config = dict(
    drop_path=0.1,
    init='torch_default',
    batch_size=384,
    lr_schedule='cosine_restarts',
)
Rows from block 6 of a small segmentation model, named by matrix and row number. Rows with one number belong to one channel. Each number is 50 + 15 x the weight over its row's rms, rounded and kept within 0 to 99. All counts start at 0.
After each channel's rows are labels from the 100 images, of 14848, where the channel reaches its highest value: "place" is the part of the image that holds the peak; "lies over" is the class under the peak. Only what is clearly more common there than usual is listed. The data: small renderings of single solids in any pose.
# convs0: expand pointwise conv (model.blocks.6.convs.0.weight, 512x128x1x1), inputs 0-127
# convs1: depthwise 5x5 conv (model.blocks.6.convs.1.weight, 512x1x5x5, trained with AdamW), a 5x5 kernel
# convs2: project pointwise conv (model.blocks.6.convs.2.weight, 128x512x1x1, transposed), outputs 0-127

convs0.89:61 46 69 56 26 30 71 47 21 38 64 40 38 38 52 33 31 66 68 51 51 48 99 61 41 37 30 56 46 35 53 23 56 50 37 66 28 60 60 61 82 51 36 53 31 32 53 66 60 31 46 56 52 38 70 58 60 57 46 74 58 72 49 51 11 86 54 72 41 60 42 50 52 80 31 59 68 48 64 76 43 49 46 38 61 59 52 45 54 63 55 66 67 54 62 40 46 43 51 68 51 30 73 67 62 55 27 32 60 42 68 53 62 51 73 22 48 60 52 59 65 78 55 41 54 65 56 48
convs1.89:47 44 61 54 43 43 07 66 48 47 57 73 73 30 38 64 68 62 58 41 49 75 47 43 61
convs2.89:78 64 58 57 82 27 40 38 56 57 59 48 41 63 25 41 39 78 55 49 39 26 18 55 71 39 44 62 62 49 64 27 69 32 55 37 52 48 28 69 53 56 16 49 25 71 64 53 47 48 57 45 39 50 48 38 63 60 54 48 69 70 49 30 38 28 63 53 59 47 34 35 41 44 33 35 54 50 46 43 37 63 43 42 55 53 57 33 53 54 59 26 41 38 47 24 82 39 29 38 42 18 90 69 78 63 38 46 47 25 72 44 41 48 30 34 43 43 53 36 63 44 30 64 39 43 28 70
place: top centre
lies over: solid

convs0.204:26 86 58 45 35 42 55 48 31 41 33 39 38 45 32 48 34 24 42 54 45 35 48 38 64 57 44 41 30 48 46 61 45 43 59 33 70 62 45 57 22 76 20 44 54 34 66 48 60 43 73 67 35 37 64 49 56 65 50 54 71 68 59 48 28 48 56 51 79 79 59 71 41 55 55 25 52 53 28 58 59 25 48 48 76 43 18 34 53 39 55 60 39 70 87 41 52 38 23 60 45 38 60 64 79 60 60 48 37 26 54 43 58 50 46 33 19 47 31 54 37 40 51 79 40 47 20 45
convs1.204:63 72 61 58 55 47 55 72 83 58 55 11 42 77 48 55 43 65 45 42 60 55 61 48 58
convs2.204:47 46 52 56 70 48 48 61 61 43 72 61 51 66 29 22 35 75 43 34 60 42 45 58 52 61 82 48 52 43 29 65 23 50 42 78 35 56 38 20 57 44 38 71 57 53 52 75 24 37 81 50 31 58 60 91 79 32 23 58 44 33 38 23 58 46 23 59 64 52 63 61 52 45 31 72 60 32 41 38 50 29 26 46 42 45 67 95 54 45 62 45 68 64 47 17 52 46 40 36 41 47 47 66 53 45 58 50 61 39 52 60 45 37 47 40 65 72 50 46 56 65 44 52 67 43 42 38
place: middle right
lies over: solid

convs0.407:53 54 43 62 51 50 44 50 56 68 45 65 68 61 63 73 52 41 44 50 48 69 67 79 11 58 28 55 54 26 70 70 39 57 71 55 42 68 24 54 39 41 27 47 76 31 42 78 63 52 13 52 75 68 56 20 40 42 57 78 64 59 58 55 45 50 47 57 38 63 48 38 41 54 52 15 18 38 62 48 49 68 31 33 60 48 25 46 74 56 54 34 48 25 37 43 40 48 58 45 49 24 85 50 41 47 50 68 40 58 69 25 54 49 42 56 63 41 82 45 46 43 66 63 52 68 44 58
convs1.407:34 22 28 29 32 65 51 55 51 40 55 48 55 76 51 39 64 50 65 53 27 36 33 68 70
convs2.407:75 39 59 34 58 31 61 64 29 49 61 37 58 56 38 65 53 43 31 54 54 53 59 51 51 45 31 60 52 64 38 47 90 49 49 45 22 79 49 32 52 34 57 41 61 33 55 53 26 28 37 22 37 29 48 82 42 48 31 92 31 65 66 61 39 40 55 46 50 33 45 81 46 57 31 34 39 34 81 21 49 33 59 75 34 50 47 53 71 55 53 26 51 66 49 51 33 57 35 44 43 43 70 35 51 50 57 62 44 71 73 30 55 67 48 54 30 42 39 35 38 42 53 27 65 74 27 62
place: top left
lies over: solid

convs0.17:87 53 22 56 65 46 41 54 49 46 23 31 27 43 77 48 47 60 54 20 67 61 58 47 44 58 60 40 42 32 36 38 49 51 49 60 68 47 60 72 47 27 48 72 50 38 81 49 50 73 24 62 54 60 72 73 20 45 42 66 42 34 38 63 54 62 43 72 53 66 47 92 27 32 38 53 62 45 72 46 41 55 73 34 69 63 42 52 62 61 48 58 33 38 87 57 36 61 37 75 45 39 56 43 41 43 51 59 37 45 80 29 64 37 81 47 70 43 48 61 27 51 56 45 58 45 46 37
convs1.17:50 61 45 46 56 47 69 46 31 53 58 42 34 09 45 70 69 75 43 34 71 56 43 62 38
convs2.17:38 36 47 37 66 38 46 54 58 24 73 32 33 65 31 67 52 55 73 47 55 48 68 62 57 73 37 30 29 41 43 36 76 66 36 51 47 63 23 74 34 60 43 51 39 41 36 42 20 70 54 60 58 36 48 35 61 64 84 43 43 49 49 36 33 43 39 44 53 70 59 46 59 58 45 69 23 41 53 58 50 54 38 50 63 58 54 31 51 11 75 40 77 76 32 44 31 45 54 64 17 61 61 61 66 46 49 22 59 38 44 38 24 40 41 58 58 29 47 46 72 39 31 44 50 38 72 85
place: middle right
lies over: solid

convs0.21:24 22 80 64 54 59 39 30 28 39 50 23 47 56 62 52 43 61 50 60 32 37 58 77 47 50 40 54 60 51 40 51 25 26 32 53 50 59 69 44 40 65 29 24 53 49 40 71 68 61 72 46 38 25 32 42 67 57 34 63 44 69 67 41 36 48 32 24 42 42 46 29 33 56 27 52 28 45 50 61 26 46 22 50 36 44 47 50 63 49 49 68 68 37 82 37 55 24 52 64 69 61 64 56 39 70 73 59 51 27 59 58 33 47 55 35 56 60 53 80 58 29 36 22 63 48 62 76
convs1.21:45 40 52 56 52 32 38 46 64 67 27 21 88 58 69 43 38 35 56 67 33 41 41 55 51
convs2.21:48 39 64 36 69 87 45 46 72 57 75 53 23 46 36 37 45 50 61 57 39 35 46 73 66 32 18 49 28 54 53 45 61 82 60 27 84 59 50 23 48 54 47 41 60 59 59 81 54 46 66 33 41 38 40 41 60 63 58 55 63 89 77 40 43 42 64 71 40 58 62 52 43 48 36 49 62 55 64 43 65 46 50 72 50 37 56 55 73 69 52 31 72 61 32 53 46 63 37 60 53 51 79 43 58 58 53 54 55 80 53 49 45 21 55 12 28 52 67 46 31 47 35 51 71 34 65 58
place: top left; middle left
lies over: solid

convs0.59:68 43 44 49 55 31 60 60 59 57 42 46 57 41 56 62 29 70 45 47 46 59 83 51 74 66 62 39 63 65 74 77 51 42 26 55 52 55 51 39 41 43 45 55 50 57 62 51 50 60 66 34 48 43 50 50 26 17 62 50 34 50 45 26 63 69 38 30 55 31 86 57 52 66 76 34 23 52 06 51 51 52 46 47 54 35 47 54 22 59 81 51 71 14 50 61 59 56 30 49 79 69 40 72 32 27 38 44 63 58 56 64 71 59 39 57 84 54 58 31 42 46 54 41 43 49 77 33
convs1.59:39 42 76 65 63 42 38 48 17 49 78 58 39 47 29 49 24 34 51 53 33 33 61 58 51
convs2.59:33 66 33 25 19 49 53 39 62 31 68 54 47 50 55 53 65 51 37 52 75 45 30 55 49 48 65 55 68 29 37 48 46 60 55 47 41 42 54 33 61 57 56 52 23 67 35 57 54 77 33 45 58 49 73 29 72 49 33 32 29 30 54 47 45 72 25 43 33 41 60 43 80 09 03 50 71 75 23 60 51 70 68 52 29 65 26 42 33 23 39 64 53 65 55 40 60 35 60 64 43 74 38 44 53 44 57 60 28 47 45 58 53 43 34 44 63 45 34 57 40 59 72 56 30 65 41 45
place: top left
lies over: solid

convs0.268:61 43 54 86 56 40 60 61 63 30 35 46 51 86 49 58 52 66 51 28 53 31 48 66 86 28 34 50 75 48 62 16 47 45 65 66 26 61 22 52 44 46 41 32 55 55 56 62 38 49 32 19 69 39 47 42 62 60 60 61 77 43 18 64 52 34 32 36 57 43 66 48 29 56 87 54 45 40 71 36 39 61 69 43 53 79 44 43 59 57 56 62 66 53 64 46 80 45 56 55 28 44 46 50 40 46 20 31 45 62 49 39 55 48 58 31 70 48 48 69 37 36 65 42 53 31 55 25
convs1.268:61 49 61 54 40 48 36 34 39 20 59 55 63 30 46 48 74 86 48 48 47 46 59 51 17
convs2.268:45 62 41 25 66 34 26 46 51 71 58 37 35 59 52 53 74 77 33 60 59 35 46 63 42 22 51 53 27 23 71 72 70 34 54 43 39 39 19 46 33 47 33 31 68 29 46 20 36 60 50 55 48 31 39 39 51 51 49 66 39 59 46 26 58 55 58 31 31 48 51 35 60 21 52 39 53 23 70 42 48 73 46 60 45 63 43 69 68 41 46 65 45 52 61 37 42 42 33 66 43 52 50 56 22 74 34 38 30 46 58 32 55 51 15 29 56 63 63 49 33 55 62 12 60 30 78 46
place: middle right
lies over: solid

convs0.114:55 67 60 93 38 32 56 71 33 42 57 60 69 74 63 32 38 36 71 48 47 31 65 92 48 30 52 64 41 59 43 56 55 38 60 72 60 22 26 52 53 68 51 49 46 58 59 57 44 30 21 32 57 65 38 72 42 45 51 77 26 71 55 71 35 74 64 60 74 38 37 38 46 44 45 41 75 47 55 56 53 40 63 40 68 81 41 70 57 65 38 39 70 42 50 81 48 57 33 62 41 41 27 51 48 71 39 62 60 64 72 47 70 57 42 37 43 61 38 48 48 68 42 59 40 42 26 41
convs1.114:49 34 36 50 67 56 34 24 51 75 38 32 47 76 43 53 52 79 51 41 51 73 72 55 40
convs2.114:69 47 59 56 64 42 77 57 40 55 60 21 35 68 62 68 25 56 37 73 60 66 53 29 39 48 70 58 47 32 55 69 57 72 60 62 56 84 72 45 49 72 64 60 46 62 28 48 56 52 31 58 33 62 64 51 52 48 26 42 55 37 58 59 48 53 63 59 50 43 44 43 35 50 22 56 50 64 44 26 55 59 33 33 51 70 71 57 18 49 56 53 55 57 48 28 45 80 55 28 70 17 42 01 50 66 65 43 64 77 52 53 47 78 65 58 46 34 37 42 60 41 56 48 42 51 23 78
place: middle left
lies over: solid

convs0.138:37 49 51 36 61 74 57 43 56 70 51 59 41 36 47 45 34 50 50 36 37 50 40 77 68 36 62 44 17 48 66 56 53 46 35 28 63 59 65 28 73 46 54 33 30 79 44 49 61 60 63 62 52 39 35 52 62 67 47 50 56 20 54 49 72 43 34 35 44 72 25 36 28 58 99 52 25 59 48 63 19 44 52 45 47 53 79 54 47 63 62 50 47 54 48 48 60 18 59 42 39 25 44 54 76 68 54 62 45 46 64 68 70 56 21 42 43 34 62 45 73 22 80 41 43 44 59 23
convs1.138:66 59 62 61 56 56 55 28 65 58 47 52 58 65 43 32 67 65 22 36 32 40 26 32 26
convs2.138:51 65 53 27 45 69 60 79 35 50 48 48 52 25 58 43 61 58 38 34 57 45 46 42 52 84 45 52 64 42 42 53 45 52 42 52 40 26 80 70 61 65 57 63 29 44 48 63 61 35 62 43 69 54 34 48 69 66 40 68 62 62 73 70 46 64 48 75 62 52 46 74 45 50 58 48 54 17 42 47 49 41 81 72 47 28 20 37 51 51 72 35 50 64 58 37 25 65 50 73 26 47 59 56 21 40 54 33 95 64 80 49 38 51 20 32 67 48 72 53 61 54 51 56 50 25 40 49
place: bottom centre
lies over: solid

convs0.367:58 61 41 58 47 74 64 73 46 71 70 38 16 61 73 26 59 49 51 40 65 29 57 62 52 75 41 60 47 56 57 74 61 16 43 48 42 26 69 82 33 34 52 63 37 35 45 44 52 58 54 54 53 30 60 42 67 49 54 25 47 38 57 21 37 54 61 58 54 38 79 34 47 48 32 63 67 49 48 70 26 59 70 75 55 30 34 47 37 43 43 31 49 34 68 45 55 46 45 22 52 43 73 58 39 65 60 76 54 43 24 46 75 55 46 45 39 49 58 38 69 42 58 77 43 79 50 16
convs1.367:29 37 35 31 44 65 54 85 47 44 56 80 65 54 59 37 37 50 50 39 30 40 65 45 32
convs2.367:59 82 55 47 34 48 69 67 59 50 65 72 40 74 51 59 52 59 51 62 39 56 49 26 42 36 19 71 77 52 49 65 29 56 35 81 76 41 41 40 41 37 45 43 73 52 64 55 52 53 24 56 62 54 49 41 56 68 47 45 65 50 62 86 47 29 58 65 48 56 47 60 47 35 36 31 60 43 32 29 61 45 44 38 56 48 59 47 67 61 41 17 42 06 58 43 45 43 35 43 56 48 44 29 15 47 86 35 32 44 41 44 56 46 59 81 44 83 21 68 42 34 54 45 58 56 53 64
place: top centre; top right
lies over: solid

convs0.142:54 68 55 61 46 80 32 48 22 28 56 65 42 04 74 46 07 82 39 56 52 49 60 32 48 77 57 61 60 43 37 29 77 55 25 49 52 44 66 75 56 61 45 47 50 51 80 39 48 44 40 47 32 50 59 50 50 67 72 50 57 46 60 38 53 64 56 56 56 51 57 42 57 47 20 63 54 35 43 28 09 38 36 43 53 37 74 59 58 47 65 49 60 60 67 55 62 60 35 64 36 63 67 40 51 37 28 51 76 70 65 41 52 33 26 63 37 58 33 73 45 40 58 74 56 41 42 49
convs1.142:65 67 51 21 51 48 35 70 31 40 36 68 24 57 37 63 56 66 25 58 60 64 47 34 57
convs2.142:71 55 47 60 68 61 80 45 49 52 84 62 43 65 40 43 72 61 65 68 27 44 79 46 47 41 62 61 31 62 52 47 69 58 29 41 61 36 60 49 51 87 64 99 43 24 35 42 35 42 54 49 70 69 73 49 60 61 44 34 25 52 62 56 56 27 55 37 51 68 55 45 36 65 39 60 61 23 49 51 65 33 38 33 55 09 46 50 56 68 52 27 63 34 46 52 48 43 38 63 32 54 51 51 39 39 47 23 43 70 44 65 46 42 32 49 57 44 54 42 29 52 49 26 29 60 53 27
place: middle right
lies over: solid

convs0.222:38 41 63 63 63 35 78 49 28 45 42 48 45 60 23 55 63 39 43 42 71 36 42 48 43 78 26 55 47 30 38 45 46 40 51 79 14 76 71 51 31 54 47 56 52 50 62 59 49 44 13 42 47 55 59 19 59 70 63 55 47 55 71 67 30 48 76 41 57 43 77 34 49 38 50 55 54 53 24 47 51 40 48 46 91 63 45 44 80 61 45 83 57 65 44 40 71 67 52 62 25 51 54 43 51 47 49 28 24 52 63 61 57 37 49 36 40 63 43 52 76 49 55 42 63 36 72 88
convs1.222:54 51 44 24 41 38 79 30 28 35 47 54 31 49 30 44 63 24 61 22 50 56 54 56 54
convs2.222:64 57 66 59 51 39 80 58 61 39 43 52 63 74 44 68 64 51 65 46 45 61 77 39 67 47 42 67 40 37 56 55 30 53 35 65 51 26 17 45 64 57 52 58 46 56 47 52 57 53 42 48 60 70 49 52 52 77 76 47 57 20 52 40 37 62 36 49 28 96 46 43 69 50 48 57 31 63 83 32 70 51 71 45 60 63 68 59 38 38 30 32 38 41 73 34 57 22 61 44 56 46 33 12 64 55 36 20 71 55 53 66 52 47 39 66 35 31 50 39 40 59 61 82 32 54 71 60
place: middle left
lies over: solid

convs0.347:57 45 71 67 57 42 68 33 49 22 54 48 80 43 60 55 39 42 56 26 68 49 59 60 47 42 54 42 64 59 47 69 44 40 12 53 58 53 46 39 42 59 58 38 47 56 63 49 55 70 22 53 46 41 52 45 45 68 46 75 59 64 34 70 40 31 71 62 58 41 59 27 65 55 56 35 73 39 49 36 52 49 54 54 29 75 59 73 34 69 00 74 69 43 56 54 55 73 32 52 71 61 53 52 77 35 47 86 53 49 47 25 80 59 43 69 57 39 54 49 31 79 69 39 59 60 30 64
convs1.347:26 41 40 63 68 37 57 34 40 61 47 45 44 24 47 70 64 63 40 31 77 74 49 55 32
convs2.347:44 64 15 43 43 19 61 77 36 52 50 58 48 67 46 50 54 48 50 57 76 28 66 42 58 58 49 47 25 48 34 61 35 44 44 71 40 46 68 50 37 58 56 45 60 61 42 63 57 58 53 57 63 58 31 63 54 55 33 67 74 35 46 67 52 15 65 38 73 47 46 49 51 41 52 34 56 48 86 34 34 41 29 61 52 37 58 36 26 51 42 30 55 63 44 74 62 43 19 34 27 15 69 71 58 62 62 29 50 62 61 38 96 51 69 81 67 55 52 36 63 49 47 56 74 51 70 56
place: centre; middle right
lies over: solid

convs0.163:34 51 70 52 53 40 62 56 47 65 61 59 34 61 26 64 49 44 52 24 43 34 52 41 48 50 66 41 18 27 50 60 30 59 60 24 56 69 59 53 51 43 41 38 36 49 33 42 25 43 48 64 66 49 18 88 50 62 32 56 47 71 66 29 33 49 48 34 53 62 71 48 48 59 60 48 71 26 69 53 30 46 96 36 62 29 79 44 67 48 37 69 78 41 26 38 43 43 57 52 44 59 66 71 31 93 54 61 67 74 61 56 60 57 58 63 49 40 52 50 42 63 34 39 63 40 61 64
convs1.163:52 41 57 59 60 61 38 44 57 61 37 76 15 46 78 37 42 27 62 61 36 63 40 69 60
convs2.163:41 47 60 31 63 48 53 68 48 62 49 46 50 40 46 53 56 68 68 28 20 49 19 53 43 00 66 59 55 37 44 62 54 43 62 35 48 97 51 25 51 54 49 30 42 86 66 49 84 47 72 41 54 57 65 59 50 71 74 64 53 41 48 46 79 30 40 56 32 50 54 49 55 42 48 55 32 46 30 39 58 33 43 55 41 43 38 33 45 39 44 63 55 44 49 59 80 29 44 57 66 41 41 55 74 45 75 38 41 44 36 52 42 51 54 61 49 55 27 45 48 62 69 50 31 68 71 15
place: middle right
lies over: solid

convs0.384:47 72 19 28 36 58 58 23 48 49 66 41 64 60 63 47 42 28 70 52 33 35 30 68 58 73 60 61 55 67 52 36 54 68 56 42 46 41 46 34 53 55 56 20 78 81 66 78 55 70 71 74 36 39 27 45 57 70 55 54 64 85 61 67 57 65 16 22 57 59 36 69 45 66 43 52 65 62 33 53 32 32 41 56 38 47 37 59 68 45 43 44 25 52 79 54 66 53 66 39 52 76 44 58 44 62 41 52 52 36 54 72 71 41 26 69 54 61 58 54 75 42 39 41 62 53 63 61
convs1.384:53 25 31 57 54 38 54 47 35 65 31 60 28 65 61 59 58 29 78 54 27 28 38 41 44
convs2.384:47 38 54 33 44 65 48 52 56 35 54 54 53 60 59 37 70 61 49 64 28 27 34 38 47 43 69 51 57 43 56 63 71 53 45 65 85 61 56 59 35 20 43 47 65 63 49 42 81 37 60 35 56 63 31 68 23 46 60 51 51 55 42 59 42 64 72 41 35 31 55 49 62 66 52 81 36 21 45 49 30 58 47 49 45 41 29 48 18 56 48 49 40 70 50 49 71 90 47 38 56 26 45 52 64 29 93 46 87 34 51 61 33 55 36 79 60 62 59 56 58 63 28 52 30 52 79 33
place: bottom centre
lies over: solid

convs0.19:47 74 59 77 37 53 32 30 39 39 63 68 61 54 62 70 62 41 48 52 36 18 50 58 48 57 57 33 57 52 43 55 39 48 51 35 40 50 54 70 33 71 33 47 53 45 35 60 51 84 46 28 49 56 50 55 03 50 67 37 61 46 44 54 36 37 38 24 43 60 43 65 30 25 59 25 66 58 64 54 48 62 66 60 45 62 56 35 44 53 38 58 59 36 33 40 57 59 28 16 26 72 20 65 34 57 60 52 54 50 65 63 30 29 40 18 71 49 77 52 25 43 49 27 42 73 45 25
convs1.19:55 50 50 57 48 43 51 47 58 63 60 70 04 75 48 51 62 54 90 60 57 55 56 54 59
convs2.19:49 53 29 49 62 61 74 76 75 45 33 35 67 52 57 36 69 27 42 29 48 48 23 52 53 40 69 43 45 64 24 54 60 65 54 49 66 15 64 50 52 50 56 39 53 69 48 63 67 50 43 39 30 44 46 20 50 29 37 23 44 43 54 61 35 43 54 31 44 73 62 41 35 33 53 45 47 37 47 46 42 18 52 58 64 56 40 32 40 70 66 52 72 28 32 34 61 65 60 59 43 41 62 54 55 60 81 33 17 63 37 59 33 42 56 47 69 37 21 59 85 68 30 67 20 73 51 48
place: top left; top centre
lies over: solid

convs0.341:56 75 51 36 30 61 72 62 65 46 51 40 36 58 51 76 28 27 67 35 40 41 52 63 29 50 49 59 54 58 48 54 51 17 52 69 36 73 49 64 74 67 34 66 45 62 47 52 42 42 91 64 52 40 52 55 79 46 30 82 26 40 50 34 61 65 60 64 64 60 56 56 46 65 48 29 77 41 42 34 45 60 71 34 34 39 70 63 05 48 24 51 80 55 43 50 83 55 42 48 45 44 55 79 45 68 53 71 47 35 53 43 59 60 60 40 50 37 36 56 68 36 61 34 56 31 65 59
convs1.341:52 58 66 53 74 62 36 60 76 52 66 62 59 75 76 42 72 64 55 51 31 60 69 55 65
convs2.341:36 46 46 49 57 34 60 46 70 53 67 23 34 49 63 39 55 57 37 36 41 27 69 74 71 59 67 44 50 69 59 61 40 36 37 71 36 57 43 22 56 69 66 32 65 47 61 75 55 36 71 30 61 56 40 57 69 44 49 52 51 39 66 62 33 36 18 56 65 32 62 57 65 36 30 45 85 67 68 55 46 72 60 76 62 39 57 57 22 57 34 90 40 66 62 57 79 52 22 82 38 35 60 55 46 46 50 57 39 64 42 50 53 54 58 27 63 75 29 34 56 43 40 55 41 38 41 68
place: centre
lies over: solid

convs0.435:28 28 53 49 30 59 52 21 66 41 43 69 43 43 50 44 41 42 65 13 45 45 34 33 50 36 61 58 61 49 82 37 59 43 50 52 73 45 46 38 53 31 65 42 63 60 54 63 62 54 43 44 50 61 13 36 64 43 60 69 62 58 56 49 53 37 61 40 51 59 60 32 35 48 36 77 39 46 70 48 40 60 74 48 48 43 33 37 52 56 77 64 53 27 71 62 88 60 49 51 41 52 62 60 20 20 39 55 60 68 69 59 47 55 64 58 50 75 50 82 31 58 30 43 56 25 79 92
convs1.435:64 55 52 47 43 70 68 57 34 49 83 50 12 23 52 63 47 25 63 49 58 54 45 53 49
convs2.435:71 58 55 46 40 55 38 66 27 42 71 63 73 43 43 27 44 62 55 50 47 55 15 43 13 42 55 28 43 29 37 43 71 54 74 50 47 49 28 74 66 62 22 44 45 38 43 49 70 47 86 55 49 40 56 32 35 39 70 25 28 38 39 30 54 85 43 58 67 54 59 48 53 53 23 47 52 48 44 40 45 73 63 55 76 36 39 71 58 51 69 60 66 43 77 63 54 50 75 62 55 55 39 58 62 32 24 47 51 48 50 46 78 81 68 45 43 35 59 45 42 20 52 48 59 59 59 73
place: middle right; bottom right
lies over: solid

convs0.23:52 33 52 41 24 62 37 64 53 31 48 30 38 81 49 41 59 40 39 54 64 32 57 52 50 56 47 38 64 30 48 54 57 52 40 44 76 47 38 56 27 28 65 54 58 18 67 44 44 31 51 48 44 49 67 55 54 20 63 66 55 34 48 51 67 62 62 47 56 70 22 59 38 54 52 26 75 68 56 62 43 53 65 50 65 68 39 80 40 41 53 71 69 42 42 38 66 28 48 89 31 23 42 66 54 37 42 61 58 53 58 58 74 48 58 31 26 27 54 61 76 62 57 77 12 34 45 79
convs1.23:57 56 52 53 40 53 64 70 55 53 44 81 99 50 60 49 71 65 52 46 31 53 54 58 56
convs2.23:37 55 39 45 60 57 58 57 71 71 57 64 30 12 58 19 55 60 48 36 21 28 44 37 60 56 54 92 52 68 42 62 14 50 27 46 58 46 61 38 46 67 70 37 71 28 97 46 52 59 77 29 40 48 41 40 55 45 42 66 42 62 61 51 54 51 46 44 42 48 40 61 64 47 60 55 27 63 48 43 61 51 36 77 60 32 42 61 28 46 39 56 41 54 52 57 49 69 69 69 28 41 66 61 45 46 64 42 73 53 67 44 62 70 71 36 68 53 25 26 58 69 39 29 29 41 36 55
place: middle left
lies over: solid

convs0.331:41 78 47 42 41 57 35 62 45 22 41 66 76 42 37 41 32 74 54 66 68 41 48 53 69 55 48 64 61 77 76 39 36 55 53 48 63 43 44 31 56 42 17 39 13 54 33 37 69 67 57 65 74 61 53 35 27 61 58 35 36 37 29 50 64 84 60 55 27 45 17 42 74 61 31 48 63 60 63 63 52 31 51 53 61 67 42 28 61 54 36 56 28 42 59 66 41 39 47 37 54 60 77 35 36 33 67 58 56 53 44 33 34 39 36 50 80 50 45 46 63 36 35 24 61 61 66 66
convs1.331:38 34 38 25 39 49 61 34 33 31 55 67 57 23 29 49 60 72 62 30 43 50 47 39 30
convs2.331:53 51 31 60 50 65 46 31 27 62 33 37 59 39 77 50 54 42 74 88 37 42 64 49 56 63 39 48 56 34 48 57 54 27 59 33 53 46 21 66 40 25 47 37 74 68 46 60 67 63 42 48 68 49 48 46 35 32 47 38 37 74 70 52 67 67 37 42 48 37 61 41 41 38 76 55 23 58 32 35 48 41 55 15 61 60 68 28 76 39 53 83 34 57 47 53 49 37 68 31 37 40 53 31 28 81 58 61 18 52 41 51 47 59 76 69 59 18 51 57 51 51 50 70 41 66 42 73
place: middle right
lies over: solid

convs0.185:34 49 48 45 39 47 56 72 25 45 44 16 47 80 44 62 36 49 27 37 51 26 39 46 46 73 57 44 42 28 71 40 78 31 45 43 44 54 58 56 28 60 59 53 49 65 45 41 29 67 48 46 58 32 28 47 58 54 73 45 58 36 31 42 64 17 49 39 46 68 34 58 53 26 37 68 30 72 37 62 55 69 91 21 54 35 55 85 56 61 31 62 61 50 70 61 53 42 57 63 49 51 70 59 70 49 71 57 45 48 31 63 49 87 64 47 73 60 49 68 72 64 47 36 31 42 32 53
convs1.185:47 25 36 57 43 38 14 67 51 31 53 26 60 48 64 59 66 47 69 75 55 47 35 57 61
convs2.185:50 34 48 52 84 72 38 54 83 57 55 91 62 61 15 52 53 64 66 64 56 78 31 97 40 53 78 53 40 37 52 67 50 32 59 43 57 48 80 40 21 49 61 58 53 50 50 40 66 44 34 46 50 65 60 42 55 42 33 62 68 54 60 50 52 57 35 71 58 55 38 32 43 70 32 57 81 41 46 75 58 31 34 56 48 42 34 77 45 39 38 53 52 71 46 35 25 58 59 58 53 66 48 56 74 35 56 45 56 26 43 49 30 39 50 43 75 27 49 44 40 29 30 54 51 37 33 45
place: top centre
lies over: solid